A small multi-label audio tagger, trained from scratch.
Model: 1.82M parameters, norm batchnorm, widths [256].
Training: 12400 steps, batches of 128.
Rows from block 3 of a small multi-label audio tagger, named by matrix and row number. Each number is 128 + 32 x the weight over its row's rms, rounded and kept within 0 to 255. All counts start at 0. Numbers have three digits each. After the name is the row's rms in percent of the matrix's.
After each channel's rows are labels from the 100 clips, of 14976, where the channel reaches its highest value: "responds to" is what is common among them. Only what is clearly more common there than usual is listed. The data: synthetic speech, music and everyday sounds put through simulated rooms and audio effects. In brackets: how many of the 100.
# c30: last pointwise conv (model.blocks.3.c3.0.weight, 256x256x1), inputs 86-171

c30.73 111:098122134062170175108145173126141115118108060152072149104133164135105125186122119101113185132112100118040146000178166151189121128111118117130171139195089129173111103255155068110156126111108127144116185163134102122091117138087136171091137120148074152101120139
responds to: dropouts (99); number of effects: 3 or more (32)

c30.239 108:189159121119168166118135078146157188155092133108157116114139147092080158157105154111141098162164093147110089130128129129077162121090129094160163089175099100164145180123168105063089126131155157143166142139192110109067141160140147066109145065139108102091068127
responds to: long reverberation (67); band (63); reverberation time: 1.2 to 2.4 s (46)

c30.69 100:122125130105132080106108112103136100088115148130109142111109146140138137157159172093122076128131149169141101146093119148086134140121086114161151117086120134164121107154108132147164144110125085071110102159142112149119146120112109150204119142163172098151104140
responds to: speech (74); dry (45); bit reduction (35)

c30.78 104:119130125136138125111099144217114134121080177125136151124140151175144096103152122146095166071150112163084059102128168157144087088140075136155088090066063106134120158059149133113060102088175137101125150186150106123164126131159124185105103144104108143139127147
responds to: short reverberation (71); reverberation time: 0.15 to 0.3 s (56)

c30.70 100:136154087091141112132151126136218103172117077088096081148129116178165166140114149126063137137143101118117088113092125140143152126097165108140115134140170151129167109098103107147126138080144094105136174137147120090143152161118116042140137133132116110129113160
responds to: reversed (34)

c30.132 093:177102081125123120093172080130119139041115098171103135105106126075110150149181160126163117085143101207098090094140105116124177154111130112147212127150215124134142081141088137192104127167156084096126076168103137116162104131123168093081129081142157124114137132
responds to: drums (72)

c30.50 106:119160198142107155163129100129151093150158142126135139120141195101151100111097119168094176102196141077169129185098166153173097125141094113081085095132125133108179128122102155175159085099142090079111113153090112144151094133212120147158160151094178105134092095
responds to: everyday sound (71)

c30.13 092:137157176153121098112146127072099132143119087086155152088033113179133106133174113157082112145089111094096076132182154071143111161117097156133158116169213118096170117112115114168144151092135201113149076154109202141113181154120125128110133126149164140150112165
responds to: telephone band (41)

c30.218 100:155162174102070102082111119135149115136188138072098174129120147110122153133129165109171113134179134111176094183088113093116084119121057166116111108166129138103130070091177100091157108130111131090148107080133119108130214155134167174041209166083136127131119120
responds to: speech (54)

c30.14 095:142105116175109077162125166108141141164090121102141108141167144064176142179067127143128170124085170110114104144132134115162119104136111127135069081089140115049168207135137131117138121062142112134124107125137141149085162096155139142120178106101116096148171120
responds to: distortion (31)

c30.61 093:084140138130062131099051149150155135145140092111124150154084109106140129099124158111145108098126108147127183102094113092112154089099085113133123132123109176081067122155161079142071101081153184134123105169144111147118146108105165081057142126150100095135122147
responds to: short reverberation (75); reverberation time: 0.15 to 0.3 s (54)

c30.60 104:128138118100140115134148175085133125087115121121135101124118105113107113055091104128125121103112109157106085116138089129144089155144054160062197228129088114116144155158141134121181164123146166085113149140149142083132121124242112112118084163128115111125088152
responds to: speech (53)

c30.135 108:100170086075151170132129138168128141167118119103156175088115087124125096121059141143160146122135126112113142111109135113203147073158111142135119143089149044160184115122107157152127131150147136109166130120139075070111144103113086147160135218135135085122151132
responds to: telephone band (44); tremolo (43); number of effects: 3 or more (38)

c30.7 101:179081204129178113118093071181100130171116126124142157114182140114189133073174137101129140096132111179093159131113105059111124140107100108133106177157127116165135112109175187167151120118159117122111112156112112099147111116093161118175204088190218202134143133
responds to: long reverberation (92); far (72); reverberation time: 1.2 to 2.4 s (61)

c30.17 104:103140105083104126140145088126111143115092156174132144093090095174096127097127120139122085091084126106116140125148110151113096141103126126119160131134091101046103087106179121196168220070169113127134144117066109152158133095137139118114101116095199101127159204
responds to: distance: near (65)

c30.49 103:148134115180133111140151166096171098133125135118156099115177191088153179149121170156158115099163137125142114106049171115140071127117156141176112132121205103106156122103134139095143092143100102103176157096109107125137113094096151101090119165082102133104119108
responds to: band (67)

c30.88 108:131105109069153205113093116142165175107060141098162133160116092074094158124127105144095139075144125120065133044172121155160148199187105125113156111186107127125100128173115142112082105117091107093103097141127140141120188086100129146127140137250080113135199136
responds to: dropouts (100); speech (57); telephone band (33); number of effects: 3 or more (30)

c30.188 098:162125070112114090121151158091103100132157113127115150078109128115127139150070131104146106131118142167104051102129111090134170120088098123138096107095145144144110113153128188134084115096118133133143157136115079061137081114106109089153183155108111114176135083
responds to: drums (66); dry (47); reversed (34)

c30.254 100:150134147092146094100104133149149119076117138159104158123154096128123134133120162214102169121191163109176118054139198154097122110134109157080126118084129134114113117158060113113155163169050110220137147178157140137171196125149107146174092109114105175092152105
responds to: tremolo (49); reversed (32)

c30.160 089:136126082130125126092149137137084094142108128119110089116108136090135114132062099121136180118167125124149127156120088138122098107095091146150144137152089122130143140163125095127110148104168120094125148166107171109133122118131104104124110118106159139143161119
responds to: drums (64); distortion (47)

c30.156 092:112127089128127104099186198084082081124152175145116133154135150167193121149096098105104128143121114108136127106142143138142125132109130180150147144187192137114124090105090096116159173074145158131117108130096134073135094104163113117172136139112174057145101126
responds to: everyday sound (84)

c30.66 101:163122202148113135122086170075133146081148130095129209129083135107083147148171157101067141118140077106133127111129158081094103082132146150141137156106128162072117128126162153154154178112139142107113199218101133189132137109092162152146116099148157152159079174
responds to: bit reduction (62)

c30.27 104:176106116148118125125095120119117171163142120107085131144133137062162144150134151156121121098110123131090119113094129123161110137092084095139155144134098116103142101139116154150133157139147144165100118134104110110121105085133128129124171153149129122105115136
responds to: ring modulation (80)

c30.121 104:102127130144128171194085118112137220149109149117101087114114121105154130118090114152087169097125127146110199204167155092107150148210115165152168136123101180175117094176144140110105164084096125084124173093197128153126125157159150124194114132218111191143165123
responds to: dropouts (100); telephone band (33); number of effects: 3 or more (31)

c30.145 099:117109124118120082101175107057125220078132137130116139112128072160110131083165104145133123120158172112102114095184110098171105139132094144119143119128119143125100116164111088099134087138061130148156102093131144104082100083150136114188176135046150139161088144
responds to: distortion (40)

c30.212 102:190119139111172156143101121175089140122165163133130076095105136136129139117122148154139121116187167151176099145139132169095197194102104099129130163120109125123136169104140106151093095121104114153111107140081192160078145115124098116090089089090154160113102148
responds to: chorus (43)

c30.45 104:139133075121142139101197106129088075132160126179091080066117082108089077144131132134140117083132128157124125157052139110146150096121107142127176175101124151079120121219122176144131135135135095112157218138148108142131090150118094125166101175117146082089170137
responds to: drums (53); bit reduction (51)

c30.249 103:101122098147054097071139140135174134088063164119104137125107113186139149112088122099122099187143122125172094075089114123070119178087149163132115181125114143179113110140147119111171133150114163163084083112127152093100155132037126119095135103125118168146089167
responds to: telephone band (61); reverberation time: 0.15 to 0.3 s (41)

c30.119 089:155099158148114129105172149150117117137132090109134156158145096124147102113087162108131127125153178145119113103127127102126077124121090162154118133127087157145126072145088133119099109164117138175093140126111151168151151142135125109169117146112159120135089147
responds to: wah (87); number of effects: 3 or more (42); bit reduction (32)

c30.110 098:147174129081092105127138129147163186128114104080143150103140093170089072142116132149128135143135096145101088198096133192139130110085192077124187099115104151141164130131157100126216102154103120054144115110183145084123130143112080131168134129135088099139082111
responds to: reversed (69)

c30.238 094:137127115081161191116152169146134085175142100144148097112136116145156104112112107152100079105128084134120092133115160123136123170144178151145102124182092089091155106163123138164105148168121116127177118146116142109106188128118124172142166131130128085116164097
responds to: dry (43)

c30.171 092:163139108118166175120145116124134107129141175124099111113107110118101141087129108104120108144134092146124123114159131133134091065128083121098160167119106146113123127182121166100158176141134119144098125117099167175121156118154132142143168130126123064098102107
responds to: drums (84); distortion (37); dropouts (37)

c30.85 104:141169141150153119125104121185106064236089121089131153088192184090123132205140156195137136149130114119157150155100164148161156198161113136080127042126116141104111152132095146158102228140159135143156088102154191132147192106165130142061103095112145140137119116
responds to: band (51); distortion (42)

c30.169 095:098131162135225074127097144171130119102119194164108127147159154143103142084117107124121114182165127138118139121141118099114085123152116197143163167124160139138083167100178120118122145177150157094149140154110151112091123131105120122095102134113134096157128145
responds to: telephone band (73); reverberation time: 0.15 to 0.3 s (40)

c30.223 091:116133139121112190086127167127118148131115158147114125172111200113105109133172127125154149174125091123105110138117127102113102107077114159170106135189095125121216138084144154100171075125113122079147041153073134067111140142146086104117138096119125159182160172
responds to: speech (66); chorus (49)

c30.133 097:158135123168120101125096086137124137136160103207115158080110114096143183128100183104114140191112117149181116178156101149117146077168117164102186136076245158138081133138145181115123157088127101133128135151161119197144083107095110132133122093104107092130143123
responds to: reversed (32)

c30.226 097:087137115164150105196135093114104092134161101118119124147171106126134098120115147119107127158149129157086137128120110107071141112117094112131135148099129122128091106143139117128188179112167128078133145107142183138143127133175130168145151141139118159145129169
responds to: band (74); distortion (34); dropouts (34)

c30.65 096:150084147160133122126131125099124064164085184129099209211088176155151161119134125134130141080113126137163168143126084111077109137136110152140171163116111111133080107161140150145158095124118122145101136126102081128131130137115109166078139091114134137099147098
responds to: band (70); dry (58); dropouts (37)

c30.114 082:093193149090141170133114161135103139111167099109125154123100184156076131135131154134136218158102161124146109099117117121215136089103160113144106123166170140067167101114117130147110129138111129142161078125094110123078076080124160150071118179130117063117139128
responds to: chorus (91); distance: near (71)

c30.211 107:068107071105105138081065140156138168147174184123131110099205141122134111144157172134150138156155141137134151132099153137147189133140146162198157123129125081203100143099214192144126161125133141084094091079153087155169141085096130070118175136112182196098089109
responds to: dry (48); reversed (37)

c30.52 087:117147091133124132139190102098139130156153091162126099108129150140122133163135155154119117122095100133133184098088173101133131129109088169156126153104070165124182084144126095111070104135116121101191088087084094060139123132093130161135118186117085149197155122
responds to: distance: near (76); everyday sound (64)

c30.32 092:163158145111132120103179126132124112087102148104110144109119169152075095118140163130155143134146109165103072104164056089131128109146098135129121123100112073102126108121150197081122227124121149147208165138121103198108139111149111116124098122133152096128118154
responds to: short reverberation (90); reverberation time: 0.15 to 0.3 s (62)

c30.126 100:129143174073163122151139174117108116111135151190127122194139178123144089106148114087089140095105171101201145100087153121110114142111142101140166166102095167151164114150054128122091124148131171133077128092138140081096174133121096127158154107097181188114104126
responds to: far (75); long reverberation (67)

c30.55 094:117121093101163087109182118123145108119145070122094140145119120092120124115100158081141074131140130146131131114094110173125106178172165138128200115133202111079111149132126162079148098093093129101124124130132169147131140148111075139145163100123112092085119121
responds to: distortion (37)

c30.111 096:142116154103138167141106140094138100091129149134127160130141177158197199092117102118112172104149153157122102137103155098097174117104168194111155135153134109125184136124087142080118179141154141136101112109138093095148156156117149076112139096130207119140164116
responds to: chorus (55); everyday sound (54)

c30.8 106:111095141132085106156189069161090167101074128101165104141109167093137118141190157123114105165119053117152124107136132090133054140098159148098171123159211056066151178162126114150135134143149156157159110127134095126093102098095169123048142166111151090141158081
responds to: distance: near (72)

c30.59 107:139095133130091218113127135161148102125080113128169173133174080105126198084104133079105128148137130166179105114101131084091096143078129169163157162053131119153183151120128128125095160155147116167141075137145158116097117123203105088116069149129101093117048139
responds to: telephone band (37)

c30.245 097:196149167115085155147156104087123129114142160146157140147150132112162100068098134082104102134129085118140144124112164162170073121145128161128151140131100143120175165140111104234149132163126170149126133078161193180158147132154126130114136135107204173152134119
responds to: everyday sound (89); distance: near (81)

c30.115 104:118191156137246092143117104133133101143091087190156136128126062092126161092131128116131180106148106159169159100153145125165153080164124120115131117085146084133138134101154114116148144119090114147124115118146156115133210106152092158130100151143085109177093134
responds to: far (76); chorus (46); tremolo (44)

c30.154 104:145104133200136158135139088148153142100129118095128106104080104148095121140095164162134166106116131154136213130130095103145175052128106104155146097144129149144140093090107138182108125103073103124136166105140125136147106103180159192103135144077122091129182063
responds to: chorus (88); speech (75)

c30.134 108:163086132079097132110097095142129107051176170112094145146141079173087117121165100096114107077177142087107102127092086124091165098168093137179067124132216079141098132128078154158147122144135121152079092089115095163128135086182092164115096130129168136088158160
responds to: reversed (34)

c30.109 100:218113123136127107159135064070136123135135037147093139111130104146158124158134159164155098168100176148107135124133124082174218164081150047132096122150175144132131159093134117128130145132125071155114139144132139112118147158126099086134175153141107117079054144
responds to: speech (97); distance: near (68)

c30.118 096:119162092119137148116110151118084102139148079123150160143147121130096137094177118082123106135118145133114153133162075130138102132162118134103151108167100103088169159139116088160122160143080096126081134146162197178164122156137152105134202120108193146125139104
responds to: number of effects: 0 (52)

c30.240 098:123125175098108179154140163121098138147105125113130133146153132144108151199125100091141184147091075135069115000147119164157140114145119113136115133125076097196125125185148071086074129139137119152099174124112124121191135196124163150111113162120149148189131122
responds to: dropouts (95)

c30.1 105:109128171151112166136137199141150114132092090152160141177135133161113138141164098089146089147111119117115108112078172164152160150092112169066184188107110066133102129142161123148145149185094129120122120127094137151147072127131132127147140134154133130158110119
responds to: short reverberation (72); reverberation time: 0.15 to 0.3 s (54)

c30.181 097:146108132125143119097131066152159143114144158130081124154192159133100112085117115139117129137128192181095119096136133098092094165126152085074083123078136125100130110111133150084151165151138077151156143121153091128136194139108106131124155124125105114114120156
responds to: short reverberation (70); reverberation time: 0.15 to 0.3 s (46)

c30.127 103:133125153134151119133173124156139163155135155089156159098122138131155096112127145121109124116135157127121143090083111125112185098169092148141158147092142118107134059090163129112132179181125149113081155137073093107110120121128206121091140147166126095111106140
responds to: far (67); short reverberation (64)

c30.101 097:126116138097125142107134175089116163122106112115125240115102082069172088158137148153176121137184099096129146077143147099160164124123083139120061200122104098138116113115147128130117166136082170082144113161103132095124119105144133125160139185113117173110115157
responds to: bit reduction (53)

c30.130 108:156076129132104146084150181162171162132070124132119073073135087101126103163179102101125142095150104129108106112107133112096121215100071176132131169129175124074100106140114106140091122151090156077118128111130154100196148147149131108160058110110155158122121158
responds to: chorus (70); speech (69); dry (64)

c30.236 090:102116188121133101119115089181130140153109120063132137139099085128169139089139121133136133175156125105093092058121139083086121149126129119139085167129142102141191084117092145117113112155101143129121134185100159132094175126136130134086080187126127163141150188
responds to: distance: near (71); everyday sound (66)

c30.172 099:141128102151093157100131142159142183118115196112158082093140118127115143137128116131184125075132168115147144141042117160149179128110120062142123104097090140069111119064146116114121190109154160093124169134166166084164138123105054120194146135100138125119141130
responds to: short reverberation (82); reverberation time: 0.15 to 0.3 s (44)

c30.92 103:199127117123133136114127109152159161147062178121140145136095131084109147114134196155117151143107170128105111142147096142155149165133087117112121151116154132107137112172169208145183114153098103220175070119094099104168142092109093140160092103138119096079150115
responds to: reversed (67); drums (62); dry (42)

c30.95 101:167142216155195125163100138136067163164130167188205138168186137103150086141151098173187138117106127145119100151122173139138114194160175087107146154090115082151118159073121100155143101121188164121150113142099135119152099219122126056129133081152068136187169118
responds to: distortion (49); chorus (30)

c30.217 100:122136037156159160211046118163130168108105131153161143169120133106094138151103089134124135120094151140155169091145077143160121135142103148193156109083148138095117146110100132124121145154152131109128084144121197133097170114160081144162144129107125143175118133
responds to: band (57); telephone band (46)

c30.116 094:111126159109170081110153126161133142115119114145117104134146141151112154147062123116167121121109125115142098133116106133096154120128081141188150137118101138116109155071166142110158088104158106081146138128084128101128126147087100090173222161102120109108089115
responds to: ring modulation (60); distortion (41)

c30.165 097:135102093115129124141142140097146112104189156108161120149136130154151138089100126144083063146108107056140132137159115113123147169114114062103138111151093149125101130187120156162139134094119136088159080120130131116119157139126091115099099154096101127113090100
responds to: speech (71); dry (50); distortion (36); bit reduction (33)

c30.25 100:136101140137143125095139140142095141126168136149115177144154112150096173138106099151126175154124152211094094075109109087163075150115123137155095165129116127103110123140140116157062117236121104092143087147104152055153142156133125115125124136069172151109179144
responds to: reversed (72); dry (58)

c30.98 097:143136117115122128110149058102150115183176123114136117121064152157118115097112094105145126205118114173103139191113085096183088165094072071116136216149098102215225117105187177116101136150127122134081113111162117132156151180133105096159177102152131121131096124
responds to: chorus (78); speech (69); dry (66)

c30.208 097:142175125078122137097134190146143100172124086176126086113085148169201142162080144112197138093082135124117144145118134115170139147075122171142088156160110127100131101094089099141125144096119159114077108104090163107153156090188079088147102099100065095124092097
responds to: chorus (97); distance: near (65)

c30.210 103:090161148113138078146101176119121071085178104144112124071093116068139102112125112124126163148176168096133160088141108140102101154122095085156090130103139155101133195194178067113166182158082142148119094206125155072081177061137104125144135141128112174156079113
responds to: far (94); short reverberation (81); reverberation time: 0.15 to 0.3 s (55)

c30.131 101:097078104088098109106089137100115131097132150094071144069063172122147095133137131150137133112122086120132096081156109162174083139161153165122090142117152119130161146108153161114107113137145138110152079096194071125096130131102139077117083131102084095103132059
responds to: wah (55)

c30.51 103:098165131145099149142117214093118071139130185124135133144104128139121102208083149138123140121154145123094140034142083169132082129169151132129123145152169147130109114118137121129124119126126156107115157137109054105119110145094125070107110131132117135111187106
responds to: distortion (38)

c30.190 108:081160173078100203098126102112097128212140137170125072118171118167100138130110114132125125102194167114107096137109182107172145127144111038085189134137103153159144201096130195203117124086097186126122137091106205126127125082117109120074143151146217061128155128
responds to: telephone band (40)

c30.44 098:104175096148090108116162140159114101120147130123110098102146137103150142123141099144210152115185129170174135110072138104138137129126098166147143135106099118125114034097175083111113128109065134100111109081115076180128162102124115142179144173141158125087113183
responds to: distortion (64); echo (33)

c30.198 098:100051126162140113123129101081136148169120101124083128062174184121100122105184142153143114094147156072148139092119125127154143128106097072111118155131095098118114116154135170082148162068120174105103153162153163155075054123099074111121144136132124165138120133
responds to: wah (32)

c30.58 113:121102138111141075076115168183153085078239154149116136164172185168177101139125124164174181100066105157130117104069122096126114147138158166133125070175171089065057079098133111093148126140109127084103150137094092126124084173156137136129152139124157090135139208
responds to: speech (51)

c30.42 107:164109095160136112153096093170114070143119047073183134131096151105082141164137106135138155056115122146182149238107140161195141117115150088131119127140151138151099159197185112121230070141173102077162112132155128131143099120141146101102182088198074180124140191
responds to: dropouts (100); telephone band (32)

c30.84 097:055114127139152129109153145144136079153161168121124126135101092097113126107106105161167152102135178195102161132128112119175092161148087101126142125109131094148128088135129144104143080182140112108155128143163098146139172138125120128093137153128153164154119145
responds to: drums (65)

c30.213 103:142160104190122110113206122147115122125129072086083099116181167126085076097121148157193152186182143081177097132128100135150157184080103092105090111185081132114140110084154160082110158146129097132111122106148166145142139142101156127204106145133129122154111090
responds to: wah (42); telephone band (34)

c30.3 093:144162148076165136139133103127113156170095179114147178092161168098079121098126137094175093106069119069131202139102098092137150145151103107111157077094131130112065154122092138108126195087141162103103121143181162128129114234103128137119157151080173062158171094
responds to: short reverberation (66); distortion (40)

c30.46 093:120140138161133083129197150116154152122110086141098156151178148103125151165131143105149123178137086149126123128119180099142215127198061134112146146148100099041129194123146086161085151113150135143114160099116132123161155124096127117065096146116140099121122102
responds to: distance: near (82); drums (73); chorus (72)

c30.229 102:099182118134051157139159203152152182137141124139067114143175120145159116091092093108084123155102194096098100101092150126066144101098156140157155111245110136154100083125159169136093134132128134157117128126120146112090116103193102121130113140174118100099147157
responds to: everyday sound (63)

c30.167 095:136144126184128134167093094111165119126122146123117158128121092127199073115141088098120130104111132120103122107103156185151135069100084175107056101118057099181086139109104152125157076125113140134069161120138134185194130123134150086165114167094091141111172097
responds to: dry (92); speech (59); distortion (33)

c30.120 102:108123112198131071133184106149131128166131137102111146101119093201181062171176175107169101100158121122142149142132117086122088154147105176102128132127099136152135091117124110141130088110109120094065136134121135232120144186158134124163114117077142160112097135
responds to: dry (67); wah (36); reversed (31)

c30.129 110:125153137143189117185139146122112125116099094176108117090139111174163055114087169123148098082117178166141177144084124177173204098132139134130093101069143095089140119062102119060085134171164168150108082137147104133182108120157223066120163151129142121098109161
responds to: distance: near (64); reversed (37)

c30.37 102:089164113129140143083085106143133083124110113134151137145136097137140137158180126118179094119190156110164114121128110145108112130072094147087182114123115164171128124108150143140135135135107144103132150083158172148116135137102143110152096135117113109167182151
responds to: distance: near (67); everyday sound (63)

c30.0 102:089141120047158115136130212115163104044136123162135147134144120077167082111143138106139166158109112115099120088111130110168108135157109154163209189153143172115112124139133109113128135118157139167106099145136165144123133192155126132178104172119209127143156117
responds to: reversed (57)

c30.91 105:176150246149077116087105146111154164111113129132125128135138098156127156091097121166145120102102177134125100121119166098128084150117126094043150120181076148113172091158120141133129061146107126133106125137159089101139117190160112193125111176107097047157173096
responds to: chorus (42)

c30.94 100:170102070123193106155169149147160150119095183150156093138130096135096111165154127194173137111152097132158172106076122148188162073132075105122145114100108101127136142083109108143101117115152145100190145150194129138108134082101121144168153156127105093142085153
responds to: short reverberation (90); reverberation time: 0.15 to 0.3 s (56)

c30.205 108:129087125134102085087106019159117070069127137177141113122136136074171174154131147098101135085132135126105132109114159170220108138140086167097136150149112163134115120134126041094065137135140148132121183175214106092129169094122068161177102203156132110175116112
responds to: short reverberation (94); far (88); drums (70); reverberation time: 0.15 to 0.3 s (69)

c30.63 107:135093125124113120162089162105129092139118083119123110101124156144133131119066134094094119104162080160143144126119078184117100157024123158115148109162117133178138110077100207240101085083125119092097156108139180156145150144111087106155166122125106180145130117
responds to: chorus (48)

c30.125 110:144096191144086102146161120102142094104098066148101146147143100066116096078149153105107142121154087166112137090124100115135093156168128113121113143109085136125109131128131122178197102141122172114077099188135144139090128138243177162039147157100140132123127120
responds to: everyday sound (53)

c30.143 100:147107082089183175122109088126134109114106135183135165172107114088179086105162057119142114124143139096135134165087099172173136134144192073150097113128107102117118064121121126173163111086129121108089128115149092150119126150141095122075147143137113158111145084
responds to: dropouts (79); everyday sound (76); number of effects: 3 or more (39)

c30.153 102:075136150121104106117127106174103125070199102120112102102119185128102161146133143113102150173074155082166133143135127172081077162106108151176168163133171079100080111140113114169111085114149085106121152147160115091093075084143092150090125128150121128110160158
responds to: speech (85); bit reduction (60); reverberation time: dry (59)

c30.196 107:119176169107136178110081138150109118121106110098114127191118144080105123138153109154121133115166106147107111156161129163157115142183141149126146090115122118163146097195160145127099160123137167119133190135112152108125093159110110107166107165158142097114161130
responds to: dropouts (100)

c30.221 078:163136108162171117152136194122116096091148096103162116138120176147064140069142087088107105114124120133126155145150099112110124124147068162191157142129138152158140084131143137130176176155156168070144134226090101124076131112177153098170161124075134131138145202
responds to: distance: near (66); speech (57)

c30.219 100:073116135137142080109169083121083106110126121115169117104114179157124060114077126166141073083117107134057083143126103141135143133141127104155176150125109038141136143138134104158146117127134156147136145155145103163135101081162127110122145143146204126173213120
responds to: wah (90)

c30.189 099:146134135042108110126131112100131123100165109087146143068104155098102109131110084098120124111129151109160167087126140134139142183129088097139143130148113140117110110096154104120136150111124116166090142152123122159126102146095117174095113170127097164132102119
responds to: drums (76); distortion (44); reversed (33)

c30.195 095:067142105137088103116172183148095151185080114140129109139186117089070158154108070111107143106137116149122069124090175107126155125098147103101160203121088162127172058140135087159112178160113137119133147083141156111138114128200086064129122148128143122145111104
responds to: distance: near (80); long reverberation (71); reverberation time: 1.2 to 2.4 s (47); reversed (34)

c30.21 099:141096104146125197134150114094102104132112086124088143104174156119125121143095170094126123086137153139103096133125098100091143153127110088142129126121057141075146143138132111141167108172136126152117134135103132138136117137099099107136130092139171082109160165
responds to: far (85); short reverberation (69); bit reduction (36)